{
  "encoder_arch": "vit",
  "model": "masked image model",
  "dataset": "analogue clock faces",
  "train_examples": 195000,
  "image_size": 32,
  "crop_scale_min": 0.8,
  "horizontal_flip": false,
  "method": "mae",
  "mask_ratio": 0.75,
  "loss": "mse",
  "encoder_norm": "layernorm",
  "encoder_norm_position": "pre",
  "encoder_activation": "gelu",
  "encoder_head_dim": 32,
  "encoder_fused_qkv": false,
  "encoder_bias": "all",
  "encoder_qk_norm": false,
  "encoder_parallel_block": false,
  "encoder_moe": "soft",
  "encoder_num_experts": 8,
  "encoder_moe_every": 1,
  "encoder_expert_mlp_ratio": 0.5,
  "encoder_slots_per_expert": 2,
  "encoder_shared_expert": false,
  "encoder_patch_size": [4, 4],
  "encoder_layers": 8,
  "encoder_width": 256,
  "encoder_positions": "rope",
  "decoder_width": 256,
  "norm_pix_loss": true,
  "decoder_layers": 2,
  "residual_init": "zero_last",
  "optimizer": "normuon",
  "muon_scale": "match_rms_adamw",
  "learning_rate": 0.0037,
  "momentum": 0.85,
  "nesterov": true,
  "orthogonalizer": "polar_express",
  "adamw_lr_other_params": 0.00083,
  "max_steps": 22200,
  "batch_size": 512,
  "epochs": 58.3,
  "lr_schedule": "wsd",
  "decay_fraction": 0.2,
  "final_lr_fraction": 0.1,
  "warmup_steps": 660,
  "weight_decay": 0.03,
  "adamw_weight_decay_other_params": 0.01
}
Rows from block 5 of the encoder of a small masked image model, named by matrix and row number. Rows with one number within an expert belong to one neuron, the router's apart. Each number is 500 + 50 x the weight over its row's rms, rounded and kept within 0 to 999. All counts start at 0. Numbers have three digits each.
After each expert's rows are labels from the 100 images, of 14848, where the router gives the expert most weight on average: "top examples" is what is common among them. Only what is clearly more common there than usual is listed. The data: analogue clock faces.
# router: slot weights (encoder.blocks.5.mlp.router.weight, 16x256, trained with AdamW), inputs 128-255
# up: expert up (encoder.blocks.5.mlp.up, 8x128x256), inputs 128-255
# down: expert down (encoder.blocks.5.mlp.down, 8x256x128, transposed), outputs 128-255

# expert 1
router.2:488505597471410558458479575445458563592477568466522427469496525528452469455394408497460513578536580407521485524416499425513480508464483526625492579523559511554431567514495479564514474488447541442500444335545557606569419452418467628472519464556512569495513513472503453470504596508468415476405475471449455408490567428459495603463513464516533437544559438389480459551461455501437422514512
router.3:534566516474480507548479478530580499406511489458437528509551527494474471545550539455518520437432550511457529556457479591420505488414505501509510513462421519511539499587447589544431551432491541517521520453467536569515443528563534480515434503462553560617506543512506552438483405477545571543594404503547483500480482546504515477407481521602538564499427475506494510528504469455568462569495
up.0:419519590400480468563609454465503531457493479406497536556571413461514519631511422492461500537521549450441528414503520421540426447490506575498460478510481473584468582430455583465486496453513480484566433525527510409481535559533481488567464518400465494464531580483580474526535614507483429532510442511539448570511484559471555578494581438464557491511518509433430500591525533429510491464508
down.0:555463434545510516496406494579424536527571437466544529437502575528485488477612539586527530467500434473577561578472489561470517561524504431506497530559521483441572514530517516497486487497411504522480526501471465574507498416492476484432537509467531469437405443625424534509522422422513629475472511398533512393467440414443498437487600517536396542466532561520507535378495470515496466484526
up.1:507537563542497473407536556494464508494502476376504485472466439479481539561480540472530575574485395476494550435401485459492531576541402408538559489456525576563621485426413535518511443435479548540536393461500505555525564488511433529533517433561433527452567458581498522403511500529551417567515510562518457579564503540525562446503599464480447570530552562566447470508437440563475444538478
down.1:483544544543599465493533486514482478529629492453423473552509524532529420470459500541523498487553598537460473517554545427454408465573491537514469558505504473560437517496499451576511502485621465478488511442512478453455498431566454523592546458488509558529408480413550563410487590533443567449546444545539546443513500424524396464470337528518508447439419506593494531471497556502465435477487
up.2:508421550444531539470471462488516487514446481520499564410492469482459477504516406364512523482464460460544444507466456465437472561476480569590446498453564522439451530505504425476482416530529553493404504468528534514521452496530394559537491562477559535461495448530460466547485557533519544544457515470502575396451486536472473535567546494655482517512501574533528496514407454514525459529506
down.2:538471445529528523495507593443456473542549401512564448499448568484525548461512562478526486529586493501468463562500618510472442486535533439558500474442497543463454498480435484481518499485558445471472496528520546499490559543519509521603463460541544568540542585438488393492432539515520445463516481563515453460465430423531428503519471396473566541546488482450542416432573496497409464430486
up.3:447480423517441484513602466540502485448539460503465482456440527467556642566537518514439530469509432520469490417545533520568441443502551537489508454487456473517598550437480568489507490566454462519491519445510463437520547442519593475413532513591436561526436573532528518571480455514474482564515540428518526548447517558411368527603442513400500527550472430517528417383483471501583388485458
down.3:536355501496491518500570533570442430528442528558501502479535533552560544561417446583588498391516491483585478450530500531485460561550417497446464489540594463478532569581515532532508464480497484464487471490439607460467550501478481401430494461483476387468491506500467487515505499423448502487577493466477455478517561433541458569463510511543520518481563473496485423422510577457494580511534
up.4:586483425513558475541493524577426439495498479469397462512509579547483471445524506532562479510490512457501484434409529534488451465559455403568569515563494567488567475563565479456464539470495590506425443490418445501501492444599481486478539458498436470460504497530492447443375418548525652545469530535479487499574478573457442463531592572479532576448518504546422519478543523544521433575592
down.4:426591531421496580541468403402498487428520548566591497483504371372546470539481465490444488496513486411523582509463507445546520535499514530440390517439497470568473430479479524502515475469537450505463544473614464540465445534468498531506487567550525490525523483614438498481553564429425409480521493513543422478548498458572481497474495427605529428526486556454594454530596543472527529519477
up.5:523508486414517492485372570485424426522505511509562469408465495566532474492538578408475477509458518541373479542439505487484494583593525424489468535499532507559384469513532489466552523511489508452519476536549501533478455555495479538554517552491502482592546488473519455558480504492550554566478431561483464394566608506400478435522584503579565512475505544609531472492441558513449490502544
down.5:467494551529510478457518446592475608535523512593506573502540508542493464486478447497480451462541443570516502577479615505562462520414507478442511434529529418453502491447492536537502454524525588568519483516435455507570549457477544511574550524481497609468526408486466543447398467474458520466540551460548504536441484469521476575496472570502510486588475597403432541504573404528474495472490
top examples: square case

# expert 2
router.4:480526542458475553495473535420527514599526542504417472467450607497475523478491493538487620484453546451504555588502525514523470488515576427434501541463463470461525469555395534584440384473546450505521473484535449482524517464521596543545525424544573493544405605602555529442562450453456532531449544387505563505489531597599488550565509508511490453490447506436444468466521533454525464507549
router.5:494501517434560450544557503554567456486470533497473488599507543528533542545543584536479528493430426446667571509517522430443425509474475486457617466484497512461529512598517474515474449472508457566445507491526527614557491436478437547509550551544535514521481583551479476538501460446451485674527466534502493482466476485543505529471553394584482447392436432543500510447497484502549478500558
up.0:492532483516504392508432522467514571560455535447498458426508501531479532502477539470435543498547463466408491483503492466597487531560501503481414422488563493601588444536501506446475522534517643473582444453532538541479475547501578524445513570508432463484549517436489485509483522423583530393440505540509570476559440469458511453465507525455450503474536518555556514511457458449427439531529
down.0:517528518514504504520522420474499481470413371500548577545516506533534515549448527404576490559408502525533543633465585485457545515454476552492548531534506414548461476516485540519576413440506406551510492520429544456447415465531523446505533527526511551477539497528554497475517554512463544628534495488481490558568618501539473544472455428483509517505441491401468561411508560575472534441485
up.1:492553499490478452525422547643469585588511480492496483499447502456521464498451452594551437463499454540492485395486511526393470529515434514534478471503492522565464492581526472570546567498501493491542387476559521463457539484467545479510409463529542502452507454513496604534482513462451541488505516554424555530464504436420489430515419537445479586508513584535427553451510440519438508518632
down.1:576542479489495523421574535539544449606372492486443468487567441471550482542477419563513429518425580567409466539474428523501470483540471488567478422456468547474509506500582557635449537492497548440489579499451449447544502412531514480524497474456522505400529597513571439379496620630531522524500496486520496488463517419537599491472542506471494465501511577387507529517527512438510520492497
up.2:470507500503387489471511477584433533438541475437576454573507473376426461504537427468465507539504644516500480512456492492447478471493488513502516620464606512466493484502518504458539499477472452427484498554465524460415372477473514428386510510583595560539427440481473533463441524532540563547484495420500483510533517519514456505485587472521440405446525466485506545526528540502377581518439
down.2:522499592456489538385518475422551551488474551457368461481553524516452594465481439415417423503554441527569511447594407490568517491485522496441426466521593485460458571361551538594457573489525451479450562478502561554471545523490519553540567524503395460566566598491484463481497395413413489486456626561427420523455495405465503514513411539490583533502515515496518453440455511495501463523466
up.3:477504592472460397539416450464486549460500460576537554543499471479495477547502515603427479578484502500541420455461505525512481524502505515496546537425524519551470438428480609522603566552452446467516466541495474463448529534523493538483528528503483506603447481492582484513494569566417515476495576496461465539595506399548432477461495561424487581489478529505437522466389497408434472487452
down.3:521490509520462617531498487417621558495475464504499557615455585385615594548573537496488413524550457500475510509391544501449518548488457447529475424543434505536470468479405476454493491492445542498459462512434533498510530512508421499422461508496585584522459499509519492472564447476488521505508510561518498532494518533500432485508537480605420449503491517476605565516573495497480455561422
up.4:534473541494561510498466535431496532545452499378418497468446423538448436527558514455499508458443472513540493600436471581466549534357529427468466494562525514566514439417520431557527467430513385536549542455526446432542534426560479525598471438536463464544486547494484659502421520544423495482559428554477454479480490505458570459482491548474510637456550549476499599541536435415508431500572
down.4:495507540503457421502513552600516404422472430533603471437513524513560476541467500486565571502545540445515458426503484501425563483469463525539588477500469478446441432546531527406494466626430488426510435459487451520489518496559418415536452521447548452446570434470439423520614534420477526515444479501438543543431498440476497576436487416477561573558516574533561493471514435564560541529563
up.5:431505457581585485445452594532443462525536520395435476525553388341412538452447547539502549506509556462569405593527444447454456417445391528530496564479565485503394534564430487565535491499473456556446532550494579457524480451496511526478469554511503466579473456512508518512431411494441490459532497484525454427554512577481459574538481484447518507556515520541580473529430552547493532554493
down.5:543539498415426516504509525486515498480418526443532492436465385602430491496548431452455400475490534420451503504524459617470550478488508412492501530521575529433591486539520537374437593602561547511514525451549447400545454541454483464528442422493456495469488518548478506492492448465567490550503532579397497473544511485521558501488509396547452554555507443459512510551550498482524467574479
top examples: square case; dark face

# expert 5
router.10:607534485525421522519477496437497515527529544514484560449500576514481498439523538524500550527552490500504516475523573516517530503469507505455555561551502461590542597505479558523448428410524567524484553487511559458549556452496595324600489441511484502528498480498470524424487508487442541518538572526549370534532374565491480508514418519531485454484488468460514560542553415545524477461498
router.11:483456513490504597522496476413467530603536518496560479509568485496424411413532597597450552490478447525462478511401513511467548561475511499528499575518539504522432498490551507495565573536481454520439521476597586577468442431504578525402482511548472550473500547425533565470471525440478502383491578488505411540433493427474584563507460477492495438544564467432521470474483430472468409496532
up.0:478573517549557559437565523492454568431563482535600572472607408466442416520594549461485573469507486463434440485483447553448525503479454529524560392378508551584511527530495386468526575573498512471485540504481562478419540541498548492518485509461545512487514599525489432479459491519511422583381470479490510513460524535552553482549499431451496423508551422457501514431405485477603536562461
down.0:514472421475498428544492426533586466516490449471470445512481551592509494500540501534516541536538542582545539546509528461486454496523559414463426497567419502478490513536406554450472460485425524592504413494559378572499468467565534498422604509540423433461414386509465585529504546423561574450550516476542543464463425457483534479464517503524496505496514507492455588565474483505508436469468
up.1:531515514511454543530520482529505400478466441542419574526516421536496450523423558481491519509508541405403495503511549510483475580577472525555537520599541612556498496458444473488442467448621592439463449488409471486542513516480479500401510483464477577484477512482574483457495407482464477529513468402418474485558459505505473520466440548466449597497534526502534505438507393469583492491479
down.1:495482579467514478537459544484492584524442455456533479434508565494439489452590418532478437440509463449605505447609610505490393502538448523453525471538523539473518468547505494451529554386481443532532485460553536479545521465477544440415432601506561397501469428438564474557489508510492515463593506457499512489504526491469510526543516507518430501520530445477377496482563511422513433515537
up.2:529496488614499541455477500503560481503380519513447499533422445464505432478461484573447481457522394543454494485558537583422507510522371540514495461477488500428505448512386580583600531475531469522435537492593397604502532470478478546453564560550505526500514427473514559465556594510524498598511549494477467432508500504358571536439523531491529603466529477479450452507536480544493535407426
down.2:477490518609439438542456464474498456508494522578441640533415478451539479433439446509484503438565455578440484463483467555472417502456492471475543386522519508508477516438448420516490405498436523511436530555487518455579453435411557530482475535569507495487522496430515620550538574472498501578449610449506489450591522513458474479552455595435531537479515496512527514448455509551551529431544
up.3:495424512569457607369447533506469544517574457519493492524584454532463516480418604400487431510547458443497479521490542481520476535519502541516472469540471486460575490585482432482566545458456440543466466441436441512531516438492481519495557615527394545538495549555523449547545497451475491510570551436548470470551587481530485496525500518479463473516570444453555504571423489521570485469493
down.3:435548513521511488679518441493476597530558468508530519405378502446475441409482533589512613499488445500551502508519600526518567581529527478508522518488482542474523492535661448530508486433459550558499510480419491544480521542425472502369438470546556480516478461509541555541516474527496533485471487483555572491467504582572571537449437518530506503467524511553414496564502486485463386446460
up.4:493453493423426613525526498489493464569401488483506468498460590496480552534481438441505446493577480529433429488466490530477641548522459515492534474484559466516435464515519572638504379498494505456482481568485530447549476562505425555514527468477444450509474461420501530418440584532551500515495554450550441492547558496418445591567477496537480575497515487503554441495488543438402461461450
down.4:576490526535601450471536495487590574491516459524579569516521471467454516494572501574504519501434466463568548557478520477472397524434556470487534508538480524458468580489472558421455569474516422510502494431539483571448534424571581503511419548536496546514464532619479480523579451420476451491554436539464470456503424418538544421436562469538460471531511539462466458460500456564572545507629
up.5:397452417602441426448552465484577446524513566473519501486457499459548463484510491544542556467501551409492503537627523482424473493476500522573478388434556434417426613505518529553481448478504404524491433543529563555498594439513500626514494471507459463543456556538514490517424530563462452433537451445436524454443464528516522563534504594459448576532448544359473438486478459522453562557567
down.5:498494545458552532573499462486389571466484470456522501457462472537616603460491446427469470474543435474545548610415495404589492495567517377474538477479555517478518524529569422570488566517392465514575477442546529490491492579430574513476421535511559540477559474481549489484509591515523553496526509475517442516557616486411447480534505421452496431547545543545463499587523615473467429466471
top examples: square case; four ticks; dark face

# expert 3
router.6:551480512492504425455526512537492463489443445530541510581416459507614540598563501559506493520400495463613480561484532445428479571478485459545463466514524512460501537481575572513536532541451523557562498505506486518508525439472454508478414468560624551446499562450521533450550477544486529437492527535556500441351510598436485470459453453441505468513542454443582548472466543569431456509414
router.7:526483621505521549524568478548473565450476480519543497504478448536450498477472443485509467520547424498543550470596440430497506514442466504572609431479496548449419505527546525549486503476461480494448430435521521568455415362444448632448489438589550538471499500585555498489505494556535426545540500471481448346561416446464583670434550432599524427512546465433383474527483420485459434446494
up.0:457480496526500455492486611520580466458478493522491444481540407463571526613484440449526531524626521492462451444520578428527519490607514474443475518520522449545503506532473531498519468542555573527460463626553537514487578553435559471525462548480492419555591492424534430596457487452410501540498409570383555521535509536351535485496550463538473491493544521441570479582626547535578486487552
down.0:625519595486551559435472435437428509530448421475504524415552535567496579527534569506541463584446568469535459573435468503514550462503451503470520484513349508500603595517421443521447515443527595497530496502455547563410530464531608565509506480481537475455577565623452490513503515593580472502482505459551505418463457422612468508494582542451419504495478537476471529398482475453457443470481
up.1:530538472555444488518550407442489481459436533541430553529473586528474549561490412496436544477519426609507507462555568573529518533456452537482520552576463496502456506505541460492562541516447447449494477516381423496506389530589479502434582572550592507522605427498531414478456565531596432476474539527454485444449552388481505540590506423485502543451531504471429509435502473476505443488468
down.1:528471484476532515535419538542527520486505495578548490446522535534485473448529547532419498534466501456462432543493530593449531441602574516530481485462471435506611436460444610525499495506503510538522516488511484510572487465451478515587435482480527474490344605485477586456522498444423509512455499398513490603454398609449507470390543496519571498406528496567417497522536504524442494507429
up.2:398543483480484507560441462495532406406542525435496521615509523491556520553439507545542431485596532481493496411528402527365496487553491462559451534465507520467619542500431513513452558592463416532492504502521561581578520521482537578518486351539537449477536530547503603444500566481525496505469526482527554579564457511568502498532440505497391457492439490495487499548557448598566478482529
down.2:551441541514562453492537552476470482509553478576550489484522517495511565506529512450425420537555553543559502576530446448597513493546534477486473531409423474497466504475514468441479584465557517519600495493426529452588522491549488438423496644487447455523486485530486438612490508551554431482491519492461577407495462474466438545559538409531549503471533544492491481386471450430405385517538
up.3:485436513549504485581470489546432591450483348421481503572504594483389426402455514516463575408582463517472435548500560540562525423532538521475467541505607504450444482552560540546539524510488477461520433542569577527440465449450452452469573508536536498526530480535502470612552565374490473665436546501515478552497468467511543572557446448594561555570519512526483439476487524571451512507475
down.3:533435571520478512378370505483524461454458609498552482462566507531460581550580458455466483599419519553593512378513441515555441536500641543529427507525466466487522499523393474446574573462555541464463498577430494495466501514510566461502506567575553476534527506505483496431533403470495516441495367541476501551478503598476453348509549532457496533530470487428509496528505503410415452545489
up.4:577602484504390492457499455466441461402500358492404458517504501498422519542507519481400466455466442481477473502521519449424546398591545491463414566505500486553512531482505500439520425579523540438374518422624511485481612433497558537545465551533562479505536435555580489532478578549510431463469538538422527482443449632546494461420480501546512488428527534527554454482402579567491500544413
down.4:466447588560513460478489404419533509489467509558518478380560497527537495483448395505552464538581545443645498462540505524505499431395462484455513416539614578453536473530463466568454457521388476528597540558461486535460525527402497540509549399452452538503564566490499541509580422454481537532464609449530459557456512496535448506526518524470482425482437445467480512496538491459540466494580
up.5:461519552516525399499480525508517488512434478484505489524530497498464502573537432531480516547581430512553538454507526515579525546461483445571575518401506548522577519545524473581444518503471460441558497536507545556384469499505452503480447402478570448518544503561492476492491479492451550524461482465385593481460572379462452500434531454526606467543590443483525452463498557472435504506448
down.5:432541473509541553555517452468536583482464543520466550495461538437511439495536574456427408542434528507467519528522564554429451558553458498487538478527488430513568510469493498422532475476503546538452571494470509489556509475536512483491424566530570486468450536487530592517374444464570519530522431505538459541491574576494554520593522550552465561478449502539443512453539455532489498422543
top examples: square case; numerals

# expert 6
router.12:464492501441580511478495524342581509547445492453481466598453527369549502464503523485469568516504505421512440446489476479487498514552397460583472479475504583573565564514495430557398429491574497560527463458618465526538545492542505481499516503421464547547507451531480499494545506413458492544538477523364511477404507462522454469514494383623495445492451491481576451521446530477425415412585
router.13:508501566551491509510541437404456505469542486541541508511464619521448458519439438463438562514536527526549489482587432478441606488516533552537500470515460498574465516478469601514483518438516518518475451472392539493504493497505502458403465535580463546563502521508571527393487498415422408509544485417597400479445423477434506502461518514605507467475492436461485507531475404511489472456438
up.0:591430542569522560427442504509450467559568542496524537485555477577518501499440493483442452524519531558417411518435530514568407510449549450391611438545448542549496560539541518566424458553573463533529391498440521508424537494433478547512526441522519492397583516486492492501526453526452493430433502603496529442544469451476454522500551496532459586506437540496463498524548460535485464583495
down.0:462574497450534489567528500445499523467483490548440509613507536424473541366485554586517510534504457471433533479566520514404561573542481460578470445473468546472464444506456499447458503474484494501461576452581525578548482389458440398505370592462518402478516505497484570532496465428528509549578469464463468536483587523544537507486457520345495549565469476547518525509516491542508539422513
up.1:460449503495382507488513526547595570485574456536472521428528472453559463505483488533479395537409465545491551496559533433512510493506518501459499458403517432444551479491504527497586589517439584428543449471537467526511539580551434591501462455521609576443405609585463471477525528579487480469512467450557565411473515499447505625490519536438560575511541455541439553509432594569506512519477
down.1:505357464599492453490505519570509518438495531475539492502482427440465529509620464468553565508467543442452492515417478496527491438491560479544440457546519457556451519552469479480555476462472520505493499513424531473479464553487540422534576524460450426481543491497591468459470504416500416544524525563528426608446446506586475525447534510531438451507501537564497459563636501456467529554566
up.2:375486470509474486557441564422514425430603554486540513513406544619563470530445458500508505536470560440518501563573442460514488439427586503531470462501544465469545498539505567499482477566404501520521515490430475500444461468427505599592528365521398593517362673398554465554454468493461533534469406480503481495557545589449492554465506520567515510427452533478496461488504502500464489462463
down.2:429521461495475507526593547562475494523518509439502481609505421547586530494511472426485451460483550488507442553534393437509521509529501436594536486396450557545458516480512469513539543453506467517502442432439555549585529556418497577354493492518509528453523564544527436530488542569548505442567477472489558492559503444523413517509543417456557410503517534495467443468534447491505439501464
up.3:442501579482512503523489478534543457554415492469533489473533481465555505503520541461625503511466480508498444552509463495375492523506504488533449470452599465493561582472587604390546481378542550481453437528473465537482468580417387464494533547464423549469452520484451573533436502474560547569470543483520485532448531534513447499529505523516466532483526573464482378545592483494413445499490
down.3:479469623516589538454478548536534525548524516491501534531525534548496442507526517549509503478484540471517509426521541519557529555488466437548591529515487464406489528455554484536488497529612499512524503515556512409531524478507559524401462552510465530511443529443483496541489382401550585612521513493447580445529445440535402587560458639553491514541584449430577609473574401553522493449555
up.4:427500553551407479484519537508572482500526402549525556488624465506475507476516512478522524419519437492499492482441471449589471379538494524496486581497544507501616586531537563466631544455493482492508465625414526471513427536443437538536532608416419458453480565521559582449461451457538479523474431497451497370554472478439489523552500522426411470490512494433506523398596555553449581545540
down.4:523543540502585446482484523558406458538507422513500506523486558486482541493481533486491531492474559515506506535445463574514493474444480558543484511597531444415539502468464494460598493510485499520473525450494481524545480511494579425540488465506467639512468424523586434487506566410571516482621559517511390499491400445409454515425542480572475481575533519529507422424519463431435496510508
up.5:530437478544559475566461489571519524485509450521465572509474547501590576531561480597536516452478490551471559553527576439505528437573568507471516481580528483439547394579525486475543495500458522502457438500487385536472475444483419544315496463582418455489521456535575609540493482560510546541564528463565502489515457525480476639534360517439440573512407557573526516471515493490460475422511
down.5:463565498431442553489494533454432531517457506514596483488512408496529493463422423471484564445420502477412452469550471422472516538422474526416537500471491534450463518424501544644503619486600468529523557483593491424464566527536576550580485526445520492487511568515393533416532505429502442458535398554472450582489520499595496487582559483529540470451527442481551459481538516471481638578412
top examples: hour 7

# expert 4
router.8:550419515574376445436483520453465567570457505485573488480466465541498507465519412535463599503382486522513463547542461498486512578516525554457523552530539497402392481517567429481522490536489526543477472546485412515477417418480541588438493471578505603489489450575514496494520602524448446509467542483496458406454471389477511627453430429480506479540510485437496511463477463518445357482464
router.9:509551640486535519420503468451427532563468505604522484543482507528461503519496533539558544441447493462512522532498486520468451511471570423524512478457464542519493488493585466509553488477570500541581467461577487572538486538490536554425483516597512562531544504515509526434617501435513564541505492555479436489484585549479408502467513471451549522579521403506471494460575605500498526576494
up.0:489496545421494559493482457518493522633513522537526557478539516528497446470508528462572510571395506439492503500521589512420486455497589528528493495516522441540603464527561519559473562585578521496476475410509507580461491455449504507553417486472452483533470458479519486394418525484526513550476487480515454553535529452558400604635476499490478528550511563508564473528445430456572573588405
down.0:532453551591507426491493595531464478468551391500443451512490505521480499467466484548448528434581515549547550498430558533608434505541536484518469465474474532495462543489447477460435393500472483487530438530528543502578443512487470483434546548511524520534546517534572403546553440458436550451453532565528540473484487524534473424464375523535484524545514531422448461528484512535487469489560
up.1:437403530433434453474554467484586525388576535467535532551577492504499405550524476577535501372509589480487574489537468428445513443475507556495489490561459544451457553518491532499475586527510531444455477613525388526435543494485473496532500538437464556438440482522482579517456516529375494486527453505430531493535409598453482467451423481529418517477479489491612553439478540591525521468517
down.1:532533606517489545500522551549547468545552431472476546489463501448511471473524555505446437423382477570472445463527515587430539465522445553448581566553554427487523589428533555459487547538494451553551531501531496411444383513505474554506398510450461479481548444488561428412477515434560470408474545529547536575496541539521572474499494494461535611527575497493449445528562437560509525494528
up.2:571515545525379508559368512506488573441510483596495479479443527518544536448399406470577503504466578423485447505591493490551372497454534490468580476438519395488615474524510438583555537508510506525515510431446505410554538451500438492504537527491441516515444464502556521469477496584473410501446551570539526447547492415484471494497529487466493508373489465506474478434513479562429417496485
down.2:462488493503539540432573468467513379557451588486502627498439454512459447600570449521476472495569553495537436479445544476502607504496460494525429460552410570490510488402540587450527389449541417443507490607461509499521435492535527544490525552468539469468485520488403374532446538541501485482566494443456427518533433499534490418461471509540570492486537596628444466561567485421444512528422
up.3:576612492477547538577542543533456474442443429547486510474496545498463501396561667492451561519561528514456537557482436557480507447422453499517486560469579467537439506553472551504478551447527499480574433544514513472526544561520561470542491504457489542585429457464510397565523515558532576518611443522572432430522487504458523536490461452555545507576566479577455541383559468498485523531519
down.3:385445538501486391546482471405540490549517566450430452517553425512457478533479378512473492437409494539562527423490600487536476476509588464409452478574465559501519570459505496516570458478493499517482570549528499579442360454489441591471581484529466467452592491518460531477493469417440456537471544504540544549445523504564443505483446500507483467386433471472551530515460551546543553435580
up.4:450409500515507505513517584562520521538507476506575484483586481500524486439534495526570478566532536409588465464543479472569501551326648542535462496477484556422459503415425542521462484450537408500567522518535565460477378499472472548503446530438479521415465531546548554446533429530500465534424473463506516525512488518489565568600438509450396482586524481553543511542563495566520476539544
down.4:500464612450474467474516438474503538534505524578348462561490487493474473539437498479478411441503563478550528475447541535511463546599455498454516490524432512490524562579467462571478547533436619463513455413462467529484546488539516498430563466502511581496591435485513555467530508528421491581450547591466537455489551462393461381561527614539407403483467506430525476469474496499522497475511
up.5:537438473428553512448473499583441487448433548526481436494535438578533544456469483420565460536630499526600521444452569457536573481576516519476527480466473499558423443453409527534499416463360534497530522518524461519498491516525480450533528487561435492600471531432498533541590432545480453500461562574496545460575471440441587546543489542554448484493510591486487517532400497469490419403567
down.5:482529435559558540530571443479579497580516515438530506416386483521467435512497546579532494518487484471487484562503433567458472470496587509439466595495509591485599583518497421501523527538495499488462439552577485482409505416501525477463448434454550539418552559499458483429446538490509529473562417548500535496436549540529429437493578483473535496564534439479509494550591519538445465550446
top examples: square case; numerals

# expert 0
router.0:527591557532508436568538542454483508536479379493472528534522485509573559480510495525485504482488516429457590531532505510482469466512599435463531419533477533515490409527396579554582519509537437574492535507423531453477488527564432434424428510546527609552446469548639570538486426540506508440588513449481497416408456596412537526489456473548463538488577394548452564455433514419478520424471
router.1:509493493404513483472550548539577513535451497500548424497470493509543518589550570550482483583559466512423477513457531528524505525560555531523502572569501462523587476529423489519471519429461394548504543530523442557537540589454522493552418470528497485493511514508458573465589509442533522407626558537488468475554476463457405554377478558544539421573451506500543483484504552559477517477463
up.0:463577443582502491503518552522483550413470491438491545489551499570567518617442471417500543529514474484599458447541535571459503542536420464526530532512476405512461492489505560525490498387498529395484473426488447544523548465484513461467519499497488506509502424558538512552395454564492520555540508442487438501484504601618541577528418524579496533530447450513400534512511493489574443578492
down.0:568452493482460491518447508507466436553429494479475359506450582445450508457533534610483551528523518465529543492466490524488517468458565492466517521526511575450499496509479427451475479594542493559478542546552595459481394403489483556559437504409518464470536474493523417385523606472447440485505460490506526468496462477460476403497549405511518499422545547451545542545423540501515580520495
up.1:514598413501503446452487588527522433398425645471549571510580573498557414460528415549570447448493510501571506471426439527373525540532394521488442551494460498507433429430590402471574484491547469543540461463469454465575469467493390555552564356617486541429480608475464544493436509475565504599527594395531563540442483566514480460533441556452469592486522438545438524456521500475415525613463
down.1:517546608411478372413446550431431534491547533585539513496452503593553537503527410542533499571557501568531399616466474507539474576526474425455510593440531525510512486581522411400441506502527458420438489573491478565496509520451501424444410556521442466500499433471480532548517461492545520348504452484517495455508500456520576436580477540491592375511442585517497543425504457594531503527508
up.2:520555383536520510561505415496530484421513450573546590530457529382545405496449518463474454538541497486501571528607530453509486528446433442518532493449479592477530503564483432533496506478551524499554507488580526480486442413512486498423497474433479495519625495528472499569495486529497431486389607637555448429527500528573413475543549469504472538458417565467463471534459525463360441484546
down.2:498480542495521463483466570512472597450557494474508425428557464439498456519484534602503516518405445418487486473543560524449428457431568425562453450603489386552615483521496501508526525523532482564416399515447450481488441540465414510479526478486544536549481517550579595474508450413544557456460401619495486483479484474429575573518399538449527592461479335458495473510496466575490501407501
up.3:576487526576605531471477491442518508484577596526507603473520575459486468559535487507437459674475462528482539424484537598476468565491444471452468494396591477638554572506485487575523507494534562514524446556508495431456608388454416463576362506530618485485527502486499472475538462431367501445514480530515505607538508539558469457553512558547336570516488484482508526498462456474448472456508
down.3:506458526448513527480557578541537546556513452462444439513508489572454490523478493513549517320533455468580488587513511574531516383565471496462564506555524454538482523536498509476490520503395432539508484536498522550413484549573633554419531511406513433480512405549453494492530544448516532527404647513459567407520464515536557505411417538481547594495515478484458476442409502508432561551610
up.4:444456511510525583563479504393531523430500452554524600564507490515579520444463529553482500589449622535423552529463463467546468485559426499467540495470581528442510404407428543506493526513510538637424529569450524480536494506556538508483518432504483454520485562496560430552506505473487522506486485530541564468533481445494440500448551510514438555479455453444551530383576533452476476514454
down.4:508537502518551433648527530530549519506558495507448449482389553497606520492579562424492451511563507497487603556368514473494521482549528480560403521543504501578441472525367469519461456515524484427476528513418495459560500605545444472468458579605510569490559498482456519482355501501491499481555546543493497507477479637389540533522503562542572446566448417452470541490453483532500498572424
up.5:438497522536562455562435516529580468504554477497512531463542517541481459557638483499488446520525480473544418632575435507467503528536466586483467535512472536455482510526431489435522475540473500479497489572470512605512527445541507499465498499507475589450433405519503490476504554490573492534490545574586466509487479532547491524547582417526494489507503453430435583542489412467493539486432
down.5:483456479432466538543552481515549444476484550582494453465494440513456533483479470489471499510521538609428471446458573491503561507477538476526488483522571606573474511474501498600489459441501507513565485493502462408521469534430496471502476543450475401536437540493464586517622577512521562520453516572467499485472475442431472531534525571485475484559479455503513528541530536450507421488512
top examples: square case; four ticks